A small autoregressive pixel model, trained from scratch.
Model: 3.58M parameters, arch transformer_decoder, layers 12, norm layernorm, activation gelu.
Rows from block 5 of a small autoregressive pixel model, named by matrix and row number. Rows with one number belong to one neuron. Each number is 128 + 32 x the weight over its row's rms, rounded and kept within 0 to 255. All counts start at 0.
After each neuron's rows are labels from the 100 images, of 14976, where the neuron reaches its highest value: "strongest on" is what is common among them. Only what is clearly more common there than usual is listed. The data: pixel-art sprites of 400 made-up characters on tiled backdrops.
# fc1: MLP up (model.blocks.5.mlp.fc1.weight, 384x192), inputs 96-191
# fc2: MLP down (model.blocks.5.mlp.fc2.weight, 192x384, transposed), outputs 96-191

fc1.64 [195 116 186 105  87 176 150 130 153 203  76 102  83 125  55 138 130  93 137  96 174 150 122 133 117 102 159 185 158 113  48 157 131 199 155 157 108 112  81 106 136  70 102 111 153 145  73  77 128  94 138 127 124 130 102  95 166  99 129 188  99 137  86 132 121  83 131 115 144 136 132  66 101 157 119 118 179 113 175 144 146  92 101 124 108 119  91  89 131 128  98 159 143 123 157 109]
fc2.64 [ 84 124 104 130 114  91  76 148 111  41 126 162 167 118 203 116 139  98 131 135  68  80 105 162 107 136 129  70 121 135 178  80 127  77 144 139 141 144 127 158 142 151 137 128  90 169 158 162 136 150 115 145 159 109 132 152  84 169 153 103 137 121 181  90 157 163 124 131 134 116 111 174 138 131 145 130  97  90 118  82  92 166 144 178 162 117 111 157 131 148 116  94  71 106 138 133]
strongest on: upper left

fc1.371 [109 146 141 119 154 112 142 125 221 158  55 136 108  97 133 137 155 147 134 111 122 122 159 145 138 135 139 120 101 130 172  91 166 164  87 203 112 143 143  91 125 142 138 110 170 140 149 127 156 138 115 117 127 134 100 176 127  68 173 153 119 167  57  83  97 134 108 163 134 125 103 147 163 122  97  84 128  87 141 128  78 141 149 130 152 166 158 118 119 138  80  95 137  80 165 136]
fc2.371 [149 139  69  69  72  74  80  84 173  93 184 107 173 150 102 167 167 134 198 130  69 117  87 146 117  92 161 112 113 100 147 137 146 123  80 163 140 139 127 138  79  98  86 124 153 147 135 170 161 144  89 163 144 107 165 195 120 137 150  99 124 179  87  57  75  79 142 147 122 124 129 129 109 100 124  97 145  95 123 129 140 149 156 165 162 118 150 102 144 162  55 119 102 139 179 184]
strongest on: upper left

fc1.281 [123 120  68  95 128 123 122 121 162 170 144 139  90 125 128 136 137 109 124  96 102 128 110 108 139 121 158 148 131 163 115 143  78 130 128 156 151  92  72 123 155  68 139 159 133  99 135 134 138  86 153  78 153 116  74  45 108 100 115 160 164 157 155 119 127 131 109 137 184  95 137 137 118 136  70  86 138 139 156 101 130  84 165 179 124 118 140 136 139  98 114 154 152 139 154 136]
fc2.281 [133 143 165 182 121  93 117 142  78  91  99 126 138 117 148 121 119 134 142 151 141 143 160 126 102 124  65 123 193  85 132 132 170 122 160  95 126 149 136 130 126 210 111  83 120 145 127 141 132 130 125 185  96 137 167 180 147 176 115 134  88 118 141 131 125 136 136 116  61 151 142 114 132 127 178 158 104 104 143 132 120 163  69  56 193 141 119 101 122 162 141 128 143 108  92 130]
strongest on: green

fc1.309 [183  64 119  41 159 202 136 185 102 111 143 116 150 109 104  86 175 123  99 108 187 153 168 145 160 161 160  99  81 127 126  90 130 117 136 184 165 122 120 114 110 200 124 159 124 130 152 123 116 101 157 148 173 114 123  65  77 155  70 128 143 155  92 116 152 160  93 121  69 131  40 143 127 129 126 154 135 107 185 112 121 135 126  74  75 125 119  82  92 176  88 199 104 106 123 117]
fc2.309 [ 38 101 110 162 149 111 119 161 139 115  59 136 187  63 105 164 141 113 156 180  93 131 137 166 160 128  67 130 110  92 129  67 165 163 165 134 145 144 148 182 188  81 145 129 107 130 114 169 127  89 150 102 118 168 180 114 125  59 123 144 112 189 151 133  92 125 154  94 129 147 142 127 150  97 151  89  98 165  98 160 125 117 185 122 123 127 165 122 140  98 191 160 115 175  67  98]
strongest on: upper left

fc1.169 [140 140 127  61 117  98 143 122 204 142 159 167 117 121 119 119  90  73  70 150 126 128 171 113 146 133 121 124 213  68 125 140 130 141 131 157 160 140 156 116 106 138 184  67 120  90  89 106 108 133 106 169  97  61  85 135 132 151 110 148 147 112 174 150 145 153 117 179 148 145 140 158 119  80 138 102  73  68 197  84 112 142 112 112 153 139  69 108 121 184 153 191  92 105 107 102]
fc2.169 [156 138 188 131 158 144  90 155  84 105 101  99 105  75 127  93 180 179 183 105 176 136 147  69 150  95  79 152 114 151 144 145 121 109 189 124  90 110 100 145 133 119 110 142 183 200 126 125 171 131 151 155  89 206 147  96 139 116 166  71 115 136 152  77 135 125 110  94  56 156  79 101  60 195  91 118 171 143 115 152 162 137  80 135 162 170 113 139 132 117 163 121 143 150 138 123]
strongest on: large

fc1.298 [127 165 140 139 141 195 112 112 145 152  78 122 123 116 132 150  91 120  74 111 131 142 116 107 137 114 110 159  78 128 111 118 183 128  86 165 152 102 103  78 129 167 122 159 145 115 159 116 168 171  80 155 113 156 110  73 113  97 187 144 194 189  99  88 112 157 108 168 106 120 118 127 119 128  99 133  97 124 143 130 137 193 138 107 145  88 137  73 133 128 102 105 115 108 116 139]
fc2.298 [147 132 108 239 148 137 117 134  92  84 117 193 217 184 156  77 192  95 137 163  98 134 113 137 141 192 127 167 145 126 141 131 145 149 164 106 105  94 119 163 158 149 155  85 129 139 110 106  85 108 154 110 127  92 118 158 146 122 158  78 111 108 153 117 168  85 129  92 110 128 118 160 147 172 113 108 123 115 146 140 146 116  71 128 127 172 139 174 126  99 158 135 118  91 129 134]
strongest on: upper left

fc1.72 [134 161 136  57 135 115 205 124 184 147 117 150 139 122 164 165 149  97 202 148 182 150 185 119 130 149 137 107 148  89 174 109 163  85 132 176 152 114 164 171 140 136 197 117 119  90 154  99 123 152  97  67 158  94 146 150 173 132 178 129 159 130 111  99  87 118  81 125 137 146  23 120 119 149  68 154 108 151 176 165 138 137 142  98  83 102 129  82 120 173 156 178 133  80 111  95]
fc2.72 [ 58 106  74 119 167 119  97 117 113 103 128 155 237 144 109 124 163 109 177 131  89 104  73 105 135 173 194 175 159 138 178 189 153 137 163  96 114 100 137 120  69  88  74 125  90 153 151 121 142  96 156 205 108 131 166 109 131 136 155 111 124 121 113 105 149 108 114 156 133 172 120 117 135 121  91 158 149 167  66 153 150 106 120 122 157 138 147  74 157 142 111 168  89  86 120 111]
strongest on: lower left

fc1.12 [121 133 160  89 106 143 187 107  85 105  45 118 127 151 145 201 113  95 193 109 167 159 153 127 110 119 133 153 124 143  84 140 106 120 137 135 107 125  76 152 118  82 144  92 133 137 110 122  95  42 112 142  89 131 104 131 114 156 121 167 125 144 135 104  84  88 135 157 140  30 129  62 116  95  96 104 187 107 158 123 193  90 143  93  87  77 100  83 131 169 134 156 172 114  98 140]
fc2.12 [129 143 145 158 158 163 128 146 178 146 166 117 138 112  74  67 129 201  90 136 122 138 105 114 159 123 119 101 117 115 173  95 147 161 108 153 158 139 142 117 126 159 101 176 131  70 138 138 151 146 166  96 139 166  88 129 146  81 171 161 125 130  88 185 150 177 142  91  96 219 123 161 176 167 120 149 111 143  93 161  96 136 105 129 166 156 132 153 147 108 120 102  81 126 136 121]
strongest on: upper left

fc1.291 [152 135 155 137 221 148 104 187 116 111 114 100 112 175 138 148  84 114 135 138 144 103 119  17   0  27  52 110 138  99 159 162 157 100 112 166 132  91 129 152 144 162 147 186 155 164 170 159 109 125 137 147 131 137 122  67 131 153 147 111 114 131 138 158 108 121 138 146 155 100  82 106 156 101 150 149 148  90 186 144 104 127 143 106 100 119 134 104 112  97 163 126 136 105 141 121]
fc2.291 [157 149  14 100  82 168  74 139 151 102 121 143 125 183 145 171 193 107  90 116 103 162 115 238 246 115 180 157  97 175 136 153 166 162 116 122 122 148 101 140 110  89 131 140 119 120 103 149 159  88 140  54 122 120 141 139 158 102 140 120 168 139  73 120 127 143  84 101 126 141 178 165 154 146  94 117 105  96 102 116 127  58 131 163 157 158 120 135 120 163 108 121 108 155 146 131]
strongest on: large

fc1.351 [ 96 151 116 150 130 116 150 150  94 139 120 150 115 141 141 119 131 139 135 151 135 156 195 157 123  74 151  91 117 101 131 190 184 134 171 120 123  67  53 181 120 125  65 103 159 150 142 151 134 187  79 170 138 152 150  98 113 153 101 132 197 154 108 152 113  53 123  90 123 139 152 126 133 151 112 122  96 135 107 121  87 162 133 125 107 158 131  73  97 123 199  96 155 143  93 193]
fc2.351 [143 117 147 123 105 145 147 121 146  94 116 132 154 121 113 171  86 104 113 113  98  78  28 111 146 164 105 157 118 138 139  87 123 121  94 173 145 188 187  44 126 100 149 144  95 122 105 140 110  77 181  90 130  92 117 171 114 112 133 136  59 117 119 123 141 180 130 152 112 134  92 151 138 139 138 126 146 116 144 145 150  96 110 171 122 163 161 164 144 137 100 199  91 111 184  49]
strongest on: green

fc1.376 [168  96 135 139 139 148 179 105 113 116  95 133 142 122 120 105 126 132 128  99 175 147 164 118 126 155 190 167  94 145 105 150 120 131 134 130 119 104 106 131 124 154 193 121 150 154 255  42 105 157 121 150 130  87 121  99 198 157 124 116  80 160  91 135 127 102 113  95 107 129 111 119 138 130 161 141 120 110 123 134 102 119 181  73  79 146  77 100  97 129  88 134 136 119 110 147]
fc2.376 [105 105 145 142 105 136 137 118 177 164 134 133 132 133 116 108 151 175 142 151 125 138  89 135 112  99 142 156 119 146 152 124  93  77 157 139  97 112 138 159  82  83 173  76 150 130 154 107 131 128 104 169 158 140  90 132 152 144  70 152  63 234 166 104 179  97  99  74 149  61 144 120 150 111 156 102 181 103 135 137 102 116 160 164 127 145 160 122 153 129 123  89 141  98 155 127]
strongest on: large; brown

fc1.189 [121 140 137 114 153 139 180 103 120 130 123 162 110 111 106 139 148  90 101 111 146 124 135 104 142 111 170 105 148 147 147  93 106 169  72 130 198 101 162 116 160  69 120 182 178 141 113 140  85 118  77 119 109  98 145  81 180 110 125  90 134 200  95 118 122 107  78 159 159 152 114  71 160 103  78 115 138 102  90 129 121 157 139 102 133 188  54 168  88 134 146 157 129 144 142 138]
fc2.189 [147 133 133 121  83 103  98 154 123 133 143 121 145 148 116 107 101 167 182 137  98 124 148 137 111 152 115 170 112  82 144 151 156 104 190 139  60 152  88 135  99 171 113 106  91 148 105 118 142 120 177 124 170 126 145 145  46 172 152 137  98 108 164 128 111 166 169 134 126  85 133 160 147 117 155 145 119 165 174 100 153 101 116 156  89  70 188  58 193 112 151 100 119 123  84 109]
strongest on: black

fc1.98 [119 183 115 109 161 172 232 120 161 140 126 145 123 126 132 206 107 149 111 137 117 167 155 144 117 137 129 148  63 179 118 121 118 154  64 170 158 156  83  96 130 149 126 132 127  89 115 112 120 163 138 156 139  85 125 110 115  92 141 123 171 134  88 148  70 138 140 117 106 104 126  98 156 105 131 112  74 145 144 157  93  87 150  42  94 204 134  96 161 138 110 172 138 134  11 103]
fc2.98 [146 111 103  75 184  66 101 145 138  95  89 110 137 159 151 126 149 162 141  80 150 143 174 143 113 121 173 139 171  59  49 109  87 142  91 115 139 119 121  95  91 143 137 102 110 113 132 160 146 154 122 131 156 114 127  86 206 147 139 120 210 143 110  92 134  93 138 125 127 135 148 174 167 177 146 152 123 123 142 160 172  91 118 194 143 136 124 123 161 132 201 124  70 170  98 112]
strongest on: large

fc1.368 [ 87 152 140 118 163  60 146 141  79 213 117 144 110 102 106 124 139  72 166 138 105 101 132 162 135 179 136 109 160 163 148 138 135 172 114 177 134 100 132  81 103 118  98 110 100 140  98  78 120 140  67 122 167  72 128 108 166 151 101 137 124 141 117 142  38 114 116  54 113 138 126 194 112 156  59 150 155 166  90  64 154 129 106 112 161 108 112 136 156 107  87 115 109 111 141 157]
fc2.368 [196 136 145 102 103 215 119 114 168  44 152 128 159 133 134 141 125 151 104 141 155 114 145 108 127  89 130 138  90 102 133 117 100 103 105  87 149 165 124 182 149 139 157 108 156 130 155 150 149 126 182 132  76 173 147 149  73 108 177 130 141 123 109 121 216 113 144 213 111 106 127  78 165 104 140 140 120 107 148 167 118 100 166 136 130 126 121 118  75 148 189 187 132 151  91 118]
strongest on: large

fc1.191 [154 121 155 133 140 125 141 157 206  90 132 159 132 162 129 120 113 157  94 129 137 128 176 109 152 108 148 194  91  99 132 110 128 116 134 124 130  64 101 123  86 172 142 158  89  91 100 107 169 117 107 124 213 109 124 147 152 128 133 174 112 145  97 129 118  85 140 136 151 109  77  82 152 143  71  68 122 107 146 147 149 102 114  60 138 107 136  77 105 152 137 169 142  96 138 223]
fc2.191 [134  95 101 118 112 142 126 194 123 120 130 162 141 170 116 148 126 150 130 123 114 148 159 112 145 193 114 107 173  75  97 133 175 137  99 125  94 150  91  85 130 154 189 152 171 122 146 142 112  73  92 174 151 156 106 204 153 166  62 141 125 123 147  95 142 170 205  77 114 168 146 178 137 167 137  67 100 115  99 195 100 120  80 119 115 152  86 117  95 149 136  80 109 111 159 135]
strongest on: green

fc1.289 [131 112 170 119 115 103 134 105 134 120 126 115 137 121 121 141  76  87 116 138 107 116 109 114 128 103 133 154 118 155 175 112 178 139 154 143  74 117 172 141 147 111 119  52  98 145 152 182  86 108 111 142 116 122 131 121  99 167  91 192  71 145 169 147 112 103  92 163 172 128  71 191 145 149 136 105 104 182 171  72  97  78 177 158 104 108 104 152 192 117 111  69  99  88 162 161]
fc2.289 [126 142 103 150 112 156 115 129  89 130 129 146 107 121 131 105 166 102 102 141 172  96 170 149 167 124 128 141 125 122  87 145 124 124 101 100 157 118 114 152 139 135 164 198 106 134 131  62 141 130 127 141 120 104 128 124 153 101 170  64 170  81  56 145  52 172 162 100  87 183 138 119 142 127 113 104 124  77 107 195 165 165 105 149 116 174 146  97  49 121 166 183 145 129  81 109]
strongest on: purple

fc1.312 [143 145 151  74 143  79 142 124 173  86  98 155  99  97 148 100 147 121 164 206 184 114 159 122 128 147  82 101 123  78 210  83 127 126  90  83 168 147 176 173 125 145 140 146 101 123 138 152 119 105 121  90 110 144 152 128  94 150 121 153 165 140 150 135 119 142  98 149 149 136  89 124 169 154 119 156 110 152 195 110 103 148 195 114  85 151  85 107 149 191 154 128 157  86  69 103]
fc2.312 [116 125  74  96 153  65 136 159 125 127 100 145 186 169 209 130 134  79 177 116 150  95 117 117 108 142 203 129 132 117  66 122 187 157 118 149 122 119 183 113 120 111  95 119 151 120 151 189 134 168 116 137 125 138 195 121 130 120  81 179 174 149  91  98 112 137  99  79 109 196 134 102 119 179 126 155 129  91 107 144  85  90 108 117 156  89 132 133 140 116  90 165  83  95 121  85]
strongest on: large

fc1.380 [136 133 143  88 134 162 190 118 164 149 149 126 158  82 121 136 134 102  77 131 157 106  81 133 163  91 144 191 131 145 159  86 178 126  94 145 130  78 122  87 129 112 184 129 140 134 146 157 132 103  88 137  79 107 135 111 105 165 149 148  75 152 121 117  75 109 138 120 106 137  89 189  96 106 112 150 137 139 162 127  93 193 122  91  73 151  79 123 159 197 174 132  52  96  72 140]
fc2.380 [187 120 151 125 157 118 181 113 144 113 158  64 134 100 109 119  96  71 109 119 124 148 105 158 119 156 191 141 124 112 177 202 130 103 104 168  96 147 169  76 134 173 158 134 100 146 106 160 115 159 108 154  88 111 153  78 121 156 124 121  91 130 130 141 105 129 113 165 100 142 122 197 132  86 100 140 165 104 179 140 107 150 139 125 133 166 125 125 139 150 175 107  53 116  92 144]
strongest on: lower right

fc1.180 [130 128 158 129 100 119 190 174 132 121  92 140 148  93 156 191 107 135 167 140 108  84  98 132 126 125 154  91 137 136  99 153 103 146  91 174 122 195 130 132 161 163 121  84 164 150 147 133 122 104  95 148  99 116 114  75 111 122 117 183  99 123 107  77 178  65 119 154 124 103 108 190 125 141 175 117  83 175 129  82 130 113 135 107 112 101 129 156 205 156 136 114 127 129 152 168]
fc2.180 [128 157 106 140 144 151  98 135  72 125 143 133 110 120 128 166 163 144 164 157 113 109 140 161 114 150 107  76 123 154 123 143 160 100 153  94 143 108 109 148 114 153 131 101 120 102  75  86 158 120 227  79 153  86 143 112  95 127 184 128 157 109  76 125  58 136 155 132 142 203 123 110 117 126 139 133 135 151 136 153 165 228 143  87 145 107 135 121  74  90 106 107 114 164  82 148]
strongest on: purple

fc1.230 [104 162 222 200  97  20 183  85 141 120 137 197  30 131 136 149 142 125 180 111 105 146 115 152 143 141  69 150 142 137 118 116 138 149  92 146 131 119 130 113 154 150 158 122 118 159 155 123 148 160 157 110  69 122  92 180 157 159 206 112  91 126  96 136 115  74 108 171 120  98 151 138 143 106 122  59  54 155 111 146  85 138 153 113 112 160 104 113 125  60 165  92 116  96 150 195]
fc2.230 [141 118  39  72 175 251  76 170 118 145 143  69 234 143  96 114 107 116  83 167 182 116 118  99 105 126 184 108 134 101 118 131 142 110 161 117 140 135 133 145 122 106  91 158 131 101 129 132 111  70 107 138 162 146 179  78  90 104  50 141 175 131 145 112 127 165 120 104 144 138  66 125 109 165 126 194 191 104 147 109 150 118  92 129 142  97 143 114 144 174  73 156 136 150 103  67]
strongest on: large; lower right

fc1.276 [147  98 144 209  87 111 142  83 138  85 130 132 105 104 187 119 169  64 143 113 172 144  98 116 139  99 151  94 111 121 136 167 193 137 130 123 142 151 185 112 150 152 171 127 134 138  91  94 146 135 109  87 134 167 155 103 111 109 122 195  81 103 134 154 128 145 136 124  85 153 108 156 138  94  66 125 103 175 138 130 131 128 137 117 132 106  30 104 137 138 185  91 128  99  96 114]
fc2.276 [ 77 119 144 152 144 130 112 143 163 130  92 193 124 114  59 133 134 107 188  54 123 125  37 116 123 157 107 121 141  78 105 173 129  97 118 152 140 159 120 135 193 168  91 130 134 116 129  95 110 133 123 123 125 126 101  95  91 119 110  96 182 137 136 160  97 125 133 108 132 168 167  73 162 203 145 118 189 216 177 196 136  94 142  81 163 200  97 136 104  63 142 187 157  75 134 154]
strongest on: lower right

fc1.335 [144 145 191 165 128 150 149 193 120 147 108 105 152 102 103 173 172 124 141 134 149 107 108  54 154  99 144 129 126 124  75 115 132  90 116  85 135 145  82 105 128 118 181  81 114 176 167 142 153 163 108 141 132 156 184 146 164 143  80 128 152 203 161  99 133 168 143 175 169 120 104 105 166 119 139  86 124  38  92  67 119 121  62 130 159 102 104 136 131 132 189 169 135 108 146  85]
fc2.335 [128 134  37 123 114 103 136  76 112  82 133 168 132 133 176  65 101 114 119 135  89 143 135 180 123 124 125 105 129 104 194 132 115 149 134 170 156 104 161 141 106 125 119 188 160 110 126  89  79 104 129 115 131 111  85 127 100  70 179 127 107 115  41 168 116 104  98 110 130 177 152 180  91 100 121 143 125 201 160 167 108 145 230 123  99 147 124  94  88 202  97  99 146 144 105 122]
strongest on: large

fc1.88 [114 132 141 121  44 142 150 140 128 131 141 148 129  78 127 153 128 102 139 127 135 150 180 255 255 255 148 108 119 115 120  81 126 127 126 133  98 119 105 146 131 136 139 121 113 113 134 125 146 129 124 112 120 122  94 136 128  98 117 129 128 123 114 116 135 128 103 162 116 102 132 130  79 125 127  88 119 142 125 137 133 112 125 121 113 120 131  83 145 124 140 128 123 113 114 123]
fc2.88 [156 121  73 120 178 133 124 146 149 129 112 119 159 161 102  81 129 166 127 140  87 112  98  58   0  16 131 143 138 167 124 166 127 166 127 141 163 156 179 144 110 110 119 139 125 155  94 138 122 136 137 126 121 140 154 131 147 119 142 113 140 116 137 133 114 132 156 142 118 131 165 106 183 125 127 158 135 114 130 140  91 156 120 117 156 106 117 168 104 124 107 147 123 147 115 137]
strongest on: lower right

fc1.316 [121 159 112 121  75 145 170  87 128 107 212 119 133 222 109 133 145 120 135 126 185 131 108 151 122 117 106 124 174 142 152 106 197 159  99 175 178 134 134 110 104 136 137 184 160 126 161 127 149 145  83 145 164 110  83 150 145  83 138 143 131 163 122 119 148  95 130 132 116 131 109 128  21 108  89 167 141 127 179 131 152 117 136 100  80  74  91  95 140 110 167 109 139 109 144 119]
fc2.316 [192 109 105 165 156 148 147 179 133 108 104 151 115 146 118 102 140  96 171 166 129 166 103 152 148  97 152 130  92 117 139 126  57 175 101  75 118 118 154 143 143 157 153 188 176 137 172 113 126 108 117 108 123 133 166 168 151 138 112  91 160 107 152 134 154 130 125  71 129 151 135 100 135  89 104 108 104 177  90  62 175 104 156  88 155  81 117 117 119 130  86 134  91 129 103 115]
strongest on: lower left